config.toml
vocab_size = 53
encoder_mlp_ratio = 3
encoder_parallel_block = true
fusion = "prefix"
decoder_qk_norm = false
decoder_connector = "mlp"
eps = 1e-08
steps = 12900
lr_schedule = "linear"
Rows from block 2 of the text decoder of a small image captioner, named by matrix and row number. Rows with one number belong to one neuron. Each number is 128 + 32 x the weight over its row's rms, rounded and kept within 0 to 255. All counts start at 0.
After each neuron's rows are labels from the 100 texts, of 14976, where the neuron reaches its highest value: "fires on" is the input token at the peak. Only what is clearly more common there than usual is listed. The data: scattered letters and digits in many colours.
# fc1: MLP up (decoder.blocks.2.mlp.fc1.weight, 960x320), inputs 0-63
# fc2: MLP down (decoder.blocks.2.mlp.fc2.weight, 320x960, transposed), outputs 0-63

fc1.305 [143 123 183 159  89 124 114 123 115  92 121 165  68 150  82 129 165  96 142 120 150 151 164  57 165 115 117 102 163 116 140 144 143 109  90 168 163 125 142 157 132 174 108 104 125 121 149 127 134 137 109 112 114 124  78  77  83 163 141 166 132  63 109 134]
fc2.305 [121 125  97 168 126  75 151 119  96 115 154  72 165 130 143 133 158 135 116  70  82 100 135 101  96 199 137 142 129  97  98 140 130 126 110 119 166 120 112 113 160 107 173 147  28 139 132 186 109 161 151  70 144 166 118 119 165 175 164 138 168 142 218 164]
fires on: "purple"; "pink"; "green"

fc1.463 [178 109 126 110 110  97 145 166  85  93  64 102 114  90  92  99 121 100 145  74 167 133 142 111 177  91 146 144 130 141 138  46  80 138  91 102 119 132 193 115 142 168  85 163  82 127 178 111 175 127 122 155 134 132 153 106 103 131 163 152  59 156  96 128]
fc2.463 [122 170 148 132  43  76 184 139 171  80 141  90 128  76 169  83 146 150 140 125 173 119 131  96 133 151 103 142 134  91 169  92 144 178 128  97  79 108 190 106 141 118 143 169  94 156 153 107  53 144 126 131 125  55 182 106 112 113 112 127  45 126 111 176]
fires on: "pink"; "purple"; "q"

fc1.623 [167 127 124 101 102 140  97 205 136 141 144 132 101 144  90 128 129 161 114 114 169 126 160 102 144  58 132 165 174 137 129 151 102  91 136 177 101 107 145 132 124 156 134 134  79 157 168 105 136  94 197 155 124 118 110  93 145 148 126  71 134 101  75 117]
fc2.623 [164 180 118 127 137 102  76 184 143 105 157 104 123 150  54 109 141 184 132  55 133  91 147 124 112 122 213 153 139 208 101 129 162 127 112 177 140  98 116 140 107 142 159 120 102 129 119 122 149  93 162  86 150  78 168 133 133 123 144 188 119 172 124  51]
fires on: "purple"; "pink"; "brown"

fc1.123 [127  97 122  77 141 127 156 117 152  97 115 130 163 154 118 141 125 111 170  98 113 147 107 130 111 107  97 191 122 130 126 149 107 105 172 126 126 123 106 147 122 158 115 130 109 114 143 164 174 122  60 175 148 144  97 113  74 125  97 115  80 126 110 123]
fc2.123 [134  89 106 112 114 128  89 158 174 156 164 153  90  95 176  94  95 147 149 129 154 126 145 161 167 107 132  69  73 127 159 110 147 131 139 103 156 127 123 142  98 101 107 170 136 190 132 110  96 112 152  93 126  86 129  29 129 119 140 155 134  48 109 138]
fires on: "brown"; "yellow"; "black"; "white"

fc1.209 [126 133 221 112 119 106 111 141 120 152 100 110  97 135 142 135 150  84 114  83 169 109 114 110 225 150 153 196 143 124 100 126  97 133 179 140 142 121 130 168 167 124 125 126 135 158 150 134 150 124 133  67 100 114 140  99 137 151 175 111  88  89 149  95]
fc2.209 [136 144 122 139  92 189 156 152 133 113 110 131 171  16 121 141 164 173 102  70 120  96 111 139 106 132  97 163 130 116 167 186 151 143  98  77 106 135 131  83 112 122 135 120 156  88 160 112 138  94 132 110 139 147 168 137 161 163 185  48 111 155 225 128]
fires on: "v"; "y"; "k"

fc1.648 [125 112 194 135 101 168 132  88  66 107  99 104 109 135 120 137  94  76 103  94  60 109 101 132 133 140 113 185 106 119 120 116 140  91 114 155 168 106 125 179  95 111 168  90 148 134 167 136 204 162 125  91 147 214 111 120 180 153 133 120 116 186 141 167]
fc2.648 [ 92 100 135 126 145  88 163 103 139 105 101 148 110  87 194 122 129 126 152 145 136 168 161  94 154  60 136 114  97 105 113 137 102 118 139 150 153 140 126  97 101 113  75 195  59 133 129 115 120 125 128 140 162 100  77  89  73 154  57 166 141 101  36 117]
fires on: "v"; "x"; "k"; "l"

fc1.324 [196 128 114 134 150  73  96  96 118 165 121 161 108  79  58 120 147 165  80 125 179  83 151 124 164  78 165 101 107  92 149  97 140 114  91 135 133 136 164 167 124 103 108 126  66 119 141 122 134 124 121  75 149 103 117 123 134 140 152  85  73 129  97 130]
fc2.324 [119 118 173 147 132 175 169 129 139  77  89 144  89 125  97 125 147 132 160 100 144 130  69 107 159 121 108 109 132 153 151  78 107 124 132 126 129 149 160 110 119  88  95 152  97 114 137 170 157  97 150 126 195 143 122 120 117 125 126 162  82 145 138 143]
fires on: "brown"; "purple"; "yellow"; "pink"

fc1.471 [111  99  85 135 199 118 119 134 120 123 148 139 106  82  95  77 221  88 128 115  82 144 149 113 174 169 192  92 159 117 108 151 143  96 139 110 169  92  70 121 123 158 138 183 147 179  96 115 142 115 127 113 152  92 122 130  90 169 210 181 132 205 111 109]
fc2.471 [131  83 121 147 161 182 162 155 125 109 155 163 130 139  94 129 119 150 134 116  62 182 143  96 153 133  90 190 172 118 162 150 126 130 123  94 161  97 118 123 159 153 121 162 169 100  96 124 131 140 113 131 208 140 119  61 108 174 126 160 223 203 135  97]
fires on: "red"

fc1.230 [161 108 107 114 150  94 131 114 169 172 102  95  62 133  91  80 139 140 154 136 166 164 142 125 107  84 121 141 177 131  29  93  54 125 107 125 113 108 156 119  84 171 174 180 105 169 124 116 160  99 164 175 128 100 152 122  87 122 139 126 141 129  89 121]
fc2.230 [107 181  91 163 122 161  75 177 137 135 150 129 148 155  89  84 137 147 102  83 110 115 121  63 160 122 171 120 164 111  72  91 125 126 130 116 167 142 176  95 149 153 139  67 114 173 127 146 157 136 178 119 155  85 166 144 146  90  90 138  86 221 136 150]
fires on: ","; "black"; "white"

fc1.436 [175 145 175 107 111 115 192  93  34 106  96  92  85 118 111 100 151  50  84 127 134 166 116  84 124 102 166 142 158 143  32 101 181  91 151 124 193 135  92 130 113 123 136 207 113 223 177 130 170 111 117  49  83 152 126  97 106 131 159 143 103  89 123 117]
fc2.436 [144  82 139 118  97 137 176 134  93  97 116 105 170 180 154 120 195 127 103 151 162 161 175  77 128 107 153 128 177 121  78 216 151 138 153 114 117  88  77 142  98 162 155 184 107 119 138 168 120  89  96 138 112 130 122  46 114  95 154 107 140 130 109 146]
fires on: "and"

fc1.365 [126  89 154 140 117  99 173 112 121 145 103 128 112 134 119  65 173 134 114 137 176 150  95 126  97  86 121 144 134 108  42 112 135 122  82 148 154 143 174  91 201 143 153 159 175 190 174 121 118 126 113 114 154  98 128  89 107 108 154 141 104 121 112 122]
fc2.365 [179 151 119  99 134 162 113 129 135  70 166 139  97 106 123 160 158 126 134 100 170 101 129 128 103 118  74  77 130 111 133 171 131 156 103 174 139 175 148  99  53 182 159 141  89 162 136  68  73 119  76  83 121 155 133 189 121 125 185 130 141 171 160  84]
fires on: "red"; "brown"; "black"; "blue"

fc1.235 [199 106 108 135 115  86 154 106 156 169 136  94 156 157 123  98 158 161 175 141 172 168 138 106 160  46 157  80 157 126  94 151  78 142  75 111 132 148 102 110 131 147 138 153 142 114 122 101  83  88 151 137 170  85 182  95 140 128 146  85 105 130 105 134]
fc2.235 [111 192 190 120 187 122 145 125 140 189 133  61 140 151 125  65 105 114 153 115 181 159  81 114 134 142 147 208 164 151 156 132 128 119 133 191 112 105  94 105 154  86  88  82 170 113  96 115  99 131 120 158 140 135 116 117 162 129 117 121  78  87 110 157]
fires on: "green"

fc1.619 [204 105 148 167 125 143 106 108 130 121 115 140 131 156 130 117 146 123 112 140  93  92 129 136 149  92 125 135  91  88 152  60 156 127 195  94 177 122  89 136 135  88 105 168 134 143 215 113 124 169 158 110 115  97  64 101 122 189  65 139 126 109 117 139]
fc2.619 [152 159 133 105  68 155 156 138 139 150 160 100  76  99 124  90 110 118 102  70  80  67 151  49 177 134 206 161 100 119 120 115 166 144 175 129 178 153 151 113 101 125 139 168  45 138 160  79  76 136 135 106  76 152 126 143 199 110 154 116 142 182 135  88]
fires on: "blue"; "orange"; "yellow"; "pink"

fc1.223 [164 152 179  68 105 109 198  94 129 123  90  88 103 144 164  80 175 163 179 113 147 172 159 120  70 139 154 165  78 137 115  75  56 103 115 133 193 107  98 100 158 101 123 171 129 163 120 136 107 112 115 149 144  96 124  94  92 123 135 134 153 148 146  90]
fc2.223 [165 100 115 124  93 133 124  76  87 122 177 103 160 213 170 124 203 154 104 185 146 149 154 121 110  80 113 109 165 128 134 144 107 102 126 139  99 124 118 168 127 130 130 125 178 163 115 103 171  77  51 155 129 132 134 190 118 126 135 139 100 160 133 163]
fires on: "green"; "yellow"; "teal"; "brown"

fc1.670 [111 142 150 109 158 116 145 114  92 119 122 133 128 152 174 130 164 130 107 116 157 133 110 104 137 102 155 146 171  80  70 153 122 107  77 166 159 147 164 132 134 118  75  92 141 118  90 121  83 129 110 186 160 137 114  77 135 144  89 102 147 157 116  70]
fc2.670 [123 131 135 190 127 143  60  90 100 143 135  84 118 165 116  65  90 125 115 118 110  96 120 151 128 177 178 179 112 193 139 124 185 145 114 116 115 142 116 101 102 110 160 118 155 150 172 146 117 127 101 160 174 166 100 172 134 161 168  63 112  79 181 175]
fires on: "green"; "red"; "black"; "white"

fc1.409 [179  73 111 107 139 145 137 144 106 123 139 112  69 126  88 120 138 105 111 114 165 161 116 120 179  80  83 132 217 147  95 137 112 126  74 159 105 177  95 115 169 168 162 138  92 162 155  94 180  96 107 147 141  61 140 113 140 145 146 130  78 127 146 147]
fc2.409 [137 156 106  99 164 139 183 132 150 122 124  83 115 111  61 140 129 126 155  73 153  66 126 116 114 175 148 170 208 125  86 120 124 205  98 125  84 168 137 150 130 204 149 130 106 109 126 131 180  80 128  84 139 127 168 143 147  93 115 122  65 124 106 112]
fires on: "v"

fc1.629 [138 107 144  68 128 138 138 168 142  75  88  96 123 109  99  76 148 108 143  56 211 102 141 109 187 118 107 169 141 142 150  99 103 121  73 131 123 109 121 140 126 163 124 179 126 125 162 109 185 133  95 112  87 104 166 112 142 165 145 118  82  94  98 173]
fc2.629 [114 130 108 121  42 109 144 125  96  60 129  92 132 118 168  88 137 133 137  91 157  93 111 140 161 147 134  80 120  86 206  91 128 188 119  85  67 108 167 113 131 131 109 116 130 182 147 109 108 101 148 114 113  32 196 127 131 143 132 137  91 142 145 183]
fires on: "teal"; "red"; "green"; "pink"

fc1.762 [ 92  83 127 151 167  96 181 152 152  89 107 167 205 121 158 113 153  60  57 145 129  96 107 130 120  69  76 115 110 111 139 157 158  86 122 160 130  58 123 140 140 154 113 199 103 151 155  78 182 116 123 156 113 144 152  87 103 212  93 107  95 132 111  75]
fc2.762 [124 114 124 173 200 117 184 128 184  67 118 149 141 118 138 164  78 175 114 165 121  92  52 207  75 155  91 150 134 124 147 143 185 142 106 154 166 147 120 133 146 126 135 193 135 163 174 135 124 138 101 140 127 110  90  89 109 117 110 130 105 150  79  68]
fires on: ","

fc1.727 [132  51 180 136 131 106 183 141  85 116 112 171 125 168 175 149 123 167  99  98 173 157 138  82 159 103  74 125 146 134 114 146 131 101  98 148 110 195 115 189 171 118 129 167 132 166 105 114 173 144 150 125 148 108 163  62  89 122 181  80 104 121 132 132]
fc2.727 [  0 139 140 124 146 110 188 121 157 135 167 106 134 143 107 112 211 150 148 162 128 145 104 118  99 168 126  94 150 142 134 146  83 136 107 118 104 155 119 127 112 158 136 127 171 171  78  48 125 126 175 137 106 143 120 154 160 144 159 101 113 162 169 127]
fires on: "teal"; "green"

fc1.295 [175 117 152 117 152 140 119  74 119  84 127 112 100 124 158 172 145 109 121 110 100 174 196 169  53 114 143 136  86  80  84  98 145  79 164 137 198 141 127 159 109 114 106 138 154 150 146 116 167 135 105 134  78 156  13 127 126 164  83 121 131 125 123  88]
fc2.295 [142 147  79 169  69 110  99 118  72 134 159 182 143 136 109  89 181 138 142  83 108 136 107 143  89 119 175 119 137 149 107 114 171 113 147 107 102 232  93 127 108 156 158 114  95 118 122 111 123 118 102  72 124 140 110 170 132 122 141 129 120 181 129  89]
fires on: "blue"; "orange"; "white"; "green"

fc1.426 [141 155 199 163 124  92 109  82  58 126  85  75 121 151  78 123 111 120 115 143  91 120  82 133  99 143 171 186 108 121  98 156 118 124 124 109 161 172 126 178 115  95 147  97 120 137 197 148  90 116 110  93 149 177 101  95 134 152 149 111 102 105 119 153]
fc2.426 [194 161  86 105 181 102 160 107 171  85 157 116  90  87 162 171 103 123 153 138 124  95 145  97 112 133 166  81 109  99  55  67  43 146 102 133 112 153 158 184 116 173  91 175  15 164 122 106  95 141 124 150 140 110 100 148 139 120  63 135 111 139  37 163]
fires on: "8"; "b"

fc1.646 [140  48 120 157 137 115 216 104  61 144  53 119 147 142 109  91 168 114 120 112 132 185 124 121 129 150 129 188 155  98  79 173  93 167 121 160 125 169 118 165 102 116 102 128  99 158 143 163 139 132 116 141  92 150  83  54 131 137 133  72 151 118 111 146]
fc2.646 [138 109  54 149 119 110 151 146  90  97  69 116 153  94 124 112 168 131 107 108 162 177 188 132 131 147  97 173 148 101  52 150 150 130 149 109 127 155 121 144 125 163 164 148 133 117 125 179 160 126 107 148 167 179 126  77 100 154 124  79 176 151 105 144]
fires on: "and"

fc1.392 [186 125 192 169  99 126 128 135 127 101 126 149  44 125 136 111 178  87 122 103 139 132 171  99 130 134 139 101 151  97 140  74 153 132 143 107 160 113  96 160 121 101  56 156 151 172 209  91 123 191 144 106 120  93  82 107 155 190  85 108  76 145 111  93]
fc2.392 [ 92 108 103 148 178 178 147 178  86 143 161 111  97 144 112 110 158 147 147 112 166 130 124 114 166 108 183 119  86 193 105 157 155 202 125 152 120 191 161 155 115 154 185  51  55  96 139 154 112 155  86 114 129 105 165  45 150  96 131 130 127 145 117 143]
fires on: "pink"; "purple"; "yellow"; "brown"

fc1.575 [121  92 163  82 127 143 107 142 143 161  65 133 103 133 113  98 136 126 141  92 141 137 129  64 148 109 102 113 112 138 143 136 112 133  71  95 113 145 148 173  63 202 106 159 149 124 116  20 159 149 148 150 122 120 140 114 116 109 144 140 128  85 114  54]
fc2.575 [134  63  95 230 125  80 140 169  94 166 169 112  85 136  99 143 127  70 122 135 114  92 114 110 176 132 150 126 143 146  81 148 109 135 130 151  89 108 148 145 160 168 166 117  88  96 142 135  87 107 132  76 170 124 171 153 162 127 157 133 116 102 161 138]
fires on: "teal"; "q"; "6"; "red"

fc1.566 [139  91 166 132 143 129 185 132 105  40  84 139 102 182 168 109 154  98 135 125  39 139  78 112  95 125 109 159 135  90 188 118  89 117 154 177 178 131 144  95 146 110 111 113 132 161 135 146 154 141  96 165 120 154 121 102  77 126 173 128 113 123 116 147]
fc2.566 [172  70 131 182 120 149 124 118 119 150 172 116 126 166 100 116 140 242 165 124  74 155  96 100  86 136 159  97 159 158 179 111 124 122 168 142 159 154 147 138 155  88 138  74 173 161 128 123 126 123 126  89 125 149 149 150 124 100 182 138 152 143 173 145]
fires on: "teal"; "black"; "white"; "red"

fc1.416 [195 121 173 112 112  76 172  87  88  78  84 152 128 128 125 157 155 142 124  89 151 183 110  73 120 111 117 135 164 120  82 131 133 139  85 185 130 184  93 179 147 119 108  87 107 130 125 110 119 142 128 103 137 107  69  92  87 204  89 124 110 144  86 143]
fc2.416 [ 93 135 137 188  85 133  88 161 106 135 105 141 173 113 106 138  93 143  67 193  67 119 142 173 117 149  92  85  94  94 155 111 167 105 112  64 124 112 120 127 176 123 118  90 107 131  98 112 123 195 149 135  99 174 170 221 164 144 122 119  94  86 167 211]
fires on: "purple"; "pink"

fc1.259 [157  56 157 125 185 135 132 170 146 124  13 175 109  72 136 125 120 105  86 124 109 125 123 138 151  63  82 151  84 124 146 120 115 119 118 143 192  94 184 191 142 207  75  91  96  95 125 130 203 126  95 160 126 144 122  35 119 130 117  88 142 137  63 100]
fc2.259 [ 94  96 140 178 146 136  53 115 177 169 106 156 173 142 112 105  64  58  90 141  65 108  68 108 144 109 195  90  95 189 163 107 170 186 104  68 124 143  99 103 126 116 135 154 161 101 219 124 102 153 126 137 156 159  92 112 169 139 132 122  89 157 137 118]
fires on: "red"; "green"

fc1.549 [168 118 151 124  97 135 173 170 147 145  85 120 108 128 127 143 114 103  99 144 137 133 170  63 135 104 115 136 161  51 106 149 128 119 147 114 140  81 132 153 138 137  95 147 141 157 132  63 173 146 153 147 125 131 135  64 151 154 122 111 142 109  85 137]
fc2.549 [138 104 104 149 164 103 126 132  90 130 173 181 137 110 135 147 136  96 119 132 113 112 143 144 135 138 177 115 129 157 131 137 209 100 133 152 150 136 125  88  60 130 122 163 117 143 156 162 103  77 129 170 150 151  34 198 155 115 134 146  89  62 130  87]
fires on: "green"; "teal"; "purple"; "brown"

fc1.134 [107  93 132 128 130 132 156 120 157 200   4 129 135 104 109  90 114 177 167 180 138 150 127 133 100 109  68 109 111 126 159 156 100 141 100 131 110 135 112 176 158 146 129 147 162 131 102  96 159  78 153 152 109 117 138 106 120 131 146 112 133 132 159  87]
fc2.134 [123  78 133  91 159 149 152 131  83 111  85 117 114 103 159 123 147 122 101 143 125 115 153 171  89 151 125 124 140 175 158 198 133 121 143 102 103 198  94 146 113 106 186 147 100 126 141  92 112  67 115  99 155 116 107 128 151 173 155  76  91 137 142 130]
fires on: "red"; "teal"; "green"; "orange"

fc1.395 [149 101 134 137 105 128 191 157 110  92 152 164 107 156 122 145 188  80 138  75 171 150 123 110  60  77  88 144 194  91 157  92 135 134 145  94 108 137 108 158 130  71 152 136 146 105 139  79 185  86 107 124  99  84 102  87 112 153  95 108 107 143 106 168]
fc2.395 [133 130  97 122 150 132 151 129 115 151 176 157  87 133 114 151 200 134 181  62 126 111  71 118  96 122 188 126 186 134 191 137 155 124 159  79  73 167 152  70 119 112 174 154 119 148 121  93 146 141  83 142  39  93 138 166 123  98 129 112 100 200 121 128]
fires on: "and"

fc1.325 [127  92 155 151 109 155 101 144 130 132  76 111 111 143 115  78 127 165  85 131 109 179 138 108 118  84 116  99 129 165  77 110 173  88 178  50 184 162 126 151 156  94 123 139 129 200 156 117 101 136 175 107 141  79 128  69 116 103 135 147 119  79 108  59]
fc2.325 [ 71 117 122 108 200 117 119 159 140 134 135 137 127 104 109 119 140 158 151 155  81  73 145 128 101 196 180 182 137 133  84 148 171 105 118 108  70  89 187 110 150  67 156 152 106 133 129 179 121 129 147 183 159 125 193 144 125 147 114 163  91 122 170 111]
fires on: "blue"; "orange"

fc1.137 [135  69 128 141 121 103 159 125 123 130  92 149 121  86 121 191 137 161 167  61 171 124 147 154 171  73  76  83 132  88 121 115 167 113 139 121 102 114 163 123 119 143 137 162  84 132 175 117 153 150 124  99 111 115 111  92 107 118 149 116 104 152  70 129]
fc2.137 [145 142 148 113  92 149 147 114 141 155 127 169 120 175 115 132 148 171 191 114 149 166 106 123 103 111 187 144 132 150 103 123  64 170 117 113 114 141 133 121  87 190 164  92 133  85  84  73  64  99  77 105 156 127 132 150 115  81 129 152 117 198  83 144]
fires on: "purple"; "black"; "white"; "pink"

fc1.489 [157 140 119 151  98 120 142  85 145 130  83 114  88 103 125 130 123 109 119 166 138 184 127 142  92 116  45 127 134 167 100 148 124 149 104 126 129 111 116  97 188 140 131 141 147 127 179 110 107 103 178 137 136 104  53  59 148 154 159 141 112  93 116 140]
fc2.489 [151 127 118 110 172 154 103 137  70 194  71 133 102  16 117  95 142 109 137 138 160  89 154 143 193 177 153  66 160 137 128 140 150 167 107  55 128 201  93 121 141 123 131 105 118 152 183 147 100 142 187  33 122 113 118 114  97 113 195  87  82 109 105 165]
fires on: "teal"; "red"; "green"; "yellow"

fc1.50 [151  80 125  90 125 106 215 137 125 101  97 174  26 149 111 144 178 148 130 111 172 128 157  93 125  92 104 150 188  77 151 115 135 126 151 135 149 168 102 119 111 133 104 143 124 171 118  99 198 149  87 131  65 106  67 103 145 129 104  51  70 151 129 125]
fc2.50 [123  87  98 110 120 130 186 179 133 160 169 119 131 137 130 133 139 138 184  61 169  91  89 103  99 158 146 130 166 153 172 123 144 130  74 135  93 150 144 112 127  67 170 109 104 156 115 117 192 101  74 147  81 125 139 163 165  93 114 123  98 203 150 111]
fires on: "purple"; "pink"

fc1.336 [135 125 194 100  76 163 149 158  73 110 140 117 107  98 161 124 144  58  98 112 135 116 127 104 203 124 143 196 136 120 105 108 154 142 131 156 139 129 169 239  99 112 141 149  78 140 165  86 119 136 127 176 119 145 118 116 158 111 103 112 110 132 102 157]
fc2.336 [142 131 145  99 145 126  96  74 176 139 124 136 162  41 116 149 146 183 163 145 103 100 145 111 133 181 147 177 124 146 184 170 119 145  92 100 134 134  99 106 117 148 105 147 122 179 132  92  68 172 131 149 103 154 127 138 137 130  86 104  75 108 216 110]
fires on: "0"; "n"; "u"; "v"

fc1.93 [129 112 115 138 118 129 161 115 158 179 116 112 107 125  99 119 130 159 149 107 128 140 140 109 130 111 180 124 137 149  81 135  43 121 124 110 166 135 152 186 134 124 116 191 163 146 134 111 173 122 168 110  99 137 122 124 113 144 122 135 112 155  80 107]
fc2.93 [104 118 148 101 122 106  88 132 152  71 155 122 183 168  87 109 132 116 111 133 129 186 142 123  70 104 105 166  91 104 152 165 121 201 140 166 135 114 152 140 181 183 142 125 115 107 134 110 125 108  90 166 178 100 124  83 132 193 174 123 151 115 100 136]
fires on: ","; "green"

fc1.535 [127 149 138 172 109 124 119 145 116 142  77  74  41  94 139 104 172 106  68 170 206 154 112 147 153  91 189 109 202 127 106 110 169 133 154 154 153 136 173 166  73 149 126 114 123 174 140 131 113  80 135 156 124 142 107  71 137 137 154 132 109 132  95  66]
fc2.535 [141  71  71 123 168 128 175 131 165 122 108 160 155 174 125 118  99 149  62 159  93 182 113 159  70  87  93 135  85 136 146 132  88  79 115 124 168 163 118 131  89 166 140 158 127 160  96 117 142 148 131 120 134 163 102 119 114  66 106  65  75  89 133 111]
fires on: "blue"; "orange"; "green"; "red"

fc1.475 [191  99 130 114 134 139 119 101 121 135  37 104  99 156  90  83 190  57 131 111 157 147 186 114 144  65 132 126 116 136  48 144 153 129 121 141 138 103 131 158 124 181 158 133 153  84 165 103 168 118 168 189 163 152 121 110 112 199 148 153 134  96 124  90]
fc2.475 [117 170 167 101 148 164 139 113 162 101 118 134 112  88 165 138 118  77 155 159 134 143 144 161 126 151 123 134 162 107  90  82 166 204 123 126 127 157  88 181  66 141 117 142  56 102 132 130 131 110 122 169 156 134  82 109 101  91 136 129 138 125 139 158]
fires on: "v"; "teal"; "green"

fc1.268 [148  98 108 157  68 168  69 123 166 177  74 132 127  97 103 112 125 117 119 153 119 142 141 145 111  53 136 144 135 132 123 140 144 154 140  90 130 111 171 119 169 143 170 158 170  85 180  94 168  90 140 120 122 168 116 103 132 119 150 134 111  80 115 129]
fc2.268 [154  56 135 127 142 173 163 114  74 106 123 133 114 118 126 114 155 118 112 147  69 124 159 141 187 123 150  69 130 139 141 124 230 160 110 179 146 141 114 121  49 176 119 108 111 126 153  56 146 161 108  88  91 107  98 151 154  89 101 139  65 135 156  56]
fires on: "v"; "u"

fc1.628 [133  87 197  60 120 142 214 137 104  92  89 182 102 129 175 160 189 113 100 129 127 132 106  86 101 126  97 147 249 101 115  76 133 105 126 113 173 130 116 132 150 126 120 113 126 124 176 135 154 122 109 175  63 146  95  85  94 176 111 116 138 130  71 141]
fc2.628 [164  87  99 158 125  81 129 115 136 171 149 112 146 107 146 132 139  96 184 151 150  63  99  92 129 169 132  62 127 131 104 109  72 139 109  45 158 159 144 167 163 119  53 143 102 144 135 125  66 176  48  92 176 117 131 150 107  93  78 126 135  65 137  90]
fires on: "and"

fc1.67 [180 105 174 108 127  22 191  89 137 133  82 125 122 133 111 132 187 136 158  31 140 150 137 119 143 122 129 130 121  78 102  89 123 186  92 110 129 157 156  98 199 121  97 123 104 134 144  95  88 174 138 142 137  88 121  91 107 175 104 127 100  87  78 108]
fc2.67 [164  63  98 109 122  90 141 104  94 148 165 169  93 183 132 120 147 119  55 173 125 153 159 118 187 124 202 111 165 136 112 114 150 133 137 100 133 128 108 108  91  68 140  93 152 159 149 132  90 120 186 155 138 119  43 108 126 146 112 178  55 136 170 117]
fires on: "brown"; "green"; "teal"; "yellow"

fc1.107 [135 136  99 180 157 141 108 131  61 129 124 136  32 158  98 115 124  92  82 119 125 107 140 130 162  91 206 138 148 128  99 126 144  95 132 184 146 104 154 179  50 150 146 135 121 161 164 152 169  93 144 131 140 132 132  99 134 157 177 123 134 106 103  93]
fc2.107 [170 132 140 153  89 116 137 110 127  88 178 169  66 111  89 142 138 166  56 131  60 150 101 136 167  98 148 124 109 181 158 159 192 125 170 145 154  69 155 115 111 160 139 121 130 139 110 140 169 126 140  83 153 144 105  96 159  80  98 131 113 207  94  47]
fires on: "green"; "white"; "brown"; "red"

fc1.719 [133 135 139 143 100 122 140 172 154 156 135 140 130 145 132 138  67  94 118 158  90 129 123 103 132 102 121 164  73  80  76 132  98 122 154 111 185 148 127 142 194 104 101 147  61 149 127 113  80 136 112 100 140 148 108 112 110 153  80 133 117  88 139 190]
fc2.719 [140 127  88 167 136 111 147 180 165 123 170 131 161  92 160 149 160 143  89  90 134  39 109 100 152 140 222 142 118 143  74 142 146 160 175 122 133 155 141 150 114 143 143 155  66 115 101 108  54 128  91  52 126 116 153 123 156 117  87 122 104 146  82 154]
fires on: "8"; "red"; "s"

fc1.155 [149  71 131 187  92 141 119 129  46  55  55 133  84 155  95 157 160 116 115  99 124 140  94 114 171  74 164 134 142 126  92 144 174 137 187 160 142 172 170 108 160 160 139 109 116 148 150 133 135 129 153  91  88  75 158  51 130 119 164 146 140 134 110 107]
fc2.155 [136 151 106 112 114 165  69 152 121 101 131  81 138 120  89 153 135 158 170 143 138  93 132 156  80 177  91  74  95 119 119 114 138 115 141  99 145 118  69 172 151 106 115  85 210 125 157 113 126 141 146 131 112 125 104 173 115 114 129 105 115 117 125 118]
fires on: "green"

fc1.85 [ 82 107 146 118 106 124 133 113  44 107 142 106 111 155 107 123 147  60  68 111 159 134  65  69 118  97 102 130 193 108  97 139 105 115  47 107 157 124 107 124 119 120 107 164 109 110 170 152 172 114  89 108 115 107 137  57  98 137 120 114 126  67 120 179]
fc2.85 [116 119  97 129 117 142  93 129 115 100 115 108 159 137 157  72 148 136  88 122 134 119 109 123 100 104  81 110 188 153 145 174 122 168  79  88 150 103  24 123 144 122 142 180 135 133 127 151 124 154 135 104 133 101 116  93  88 213 119  89 143 105 106 133]
fires on: "and"

fc1.642 [147 104 155 142  89 151 122 126 158 130  64 122  75 150 157  82 137 112  95 141  80 147 110 150 166 106 141 124 123 142 142 152 145 178 149 132 143 143 160 162  48 130 141 132 160 104 140 102 134  88 146 112 167 148  92  70  48 110 151 158 116  79 126 119]
fc2.642 [191  97 111 143  86 139 148 138  81 149 128  96  85  88 119 174 157 109 128  81 109  74 155 139 210 129 145 145 129 115 115  96 169 106 131 150 146 209 147 191  95 195 106 136 125  72 145 106 153 138 159 100  77 146 137 142 156  97 112 157 116 155 121  97]
fires on: "teal"; "orange"; "green"; "red"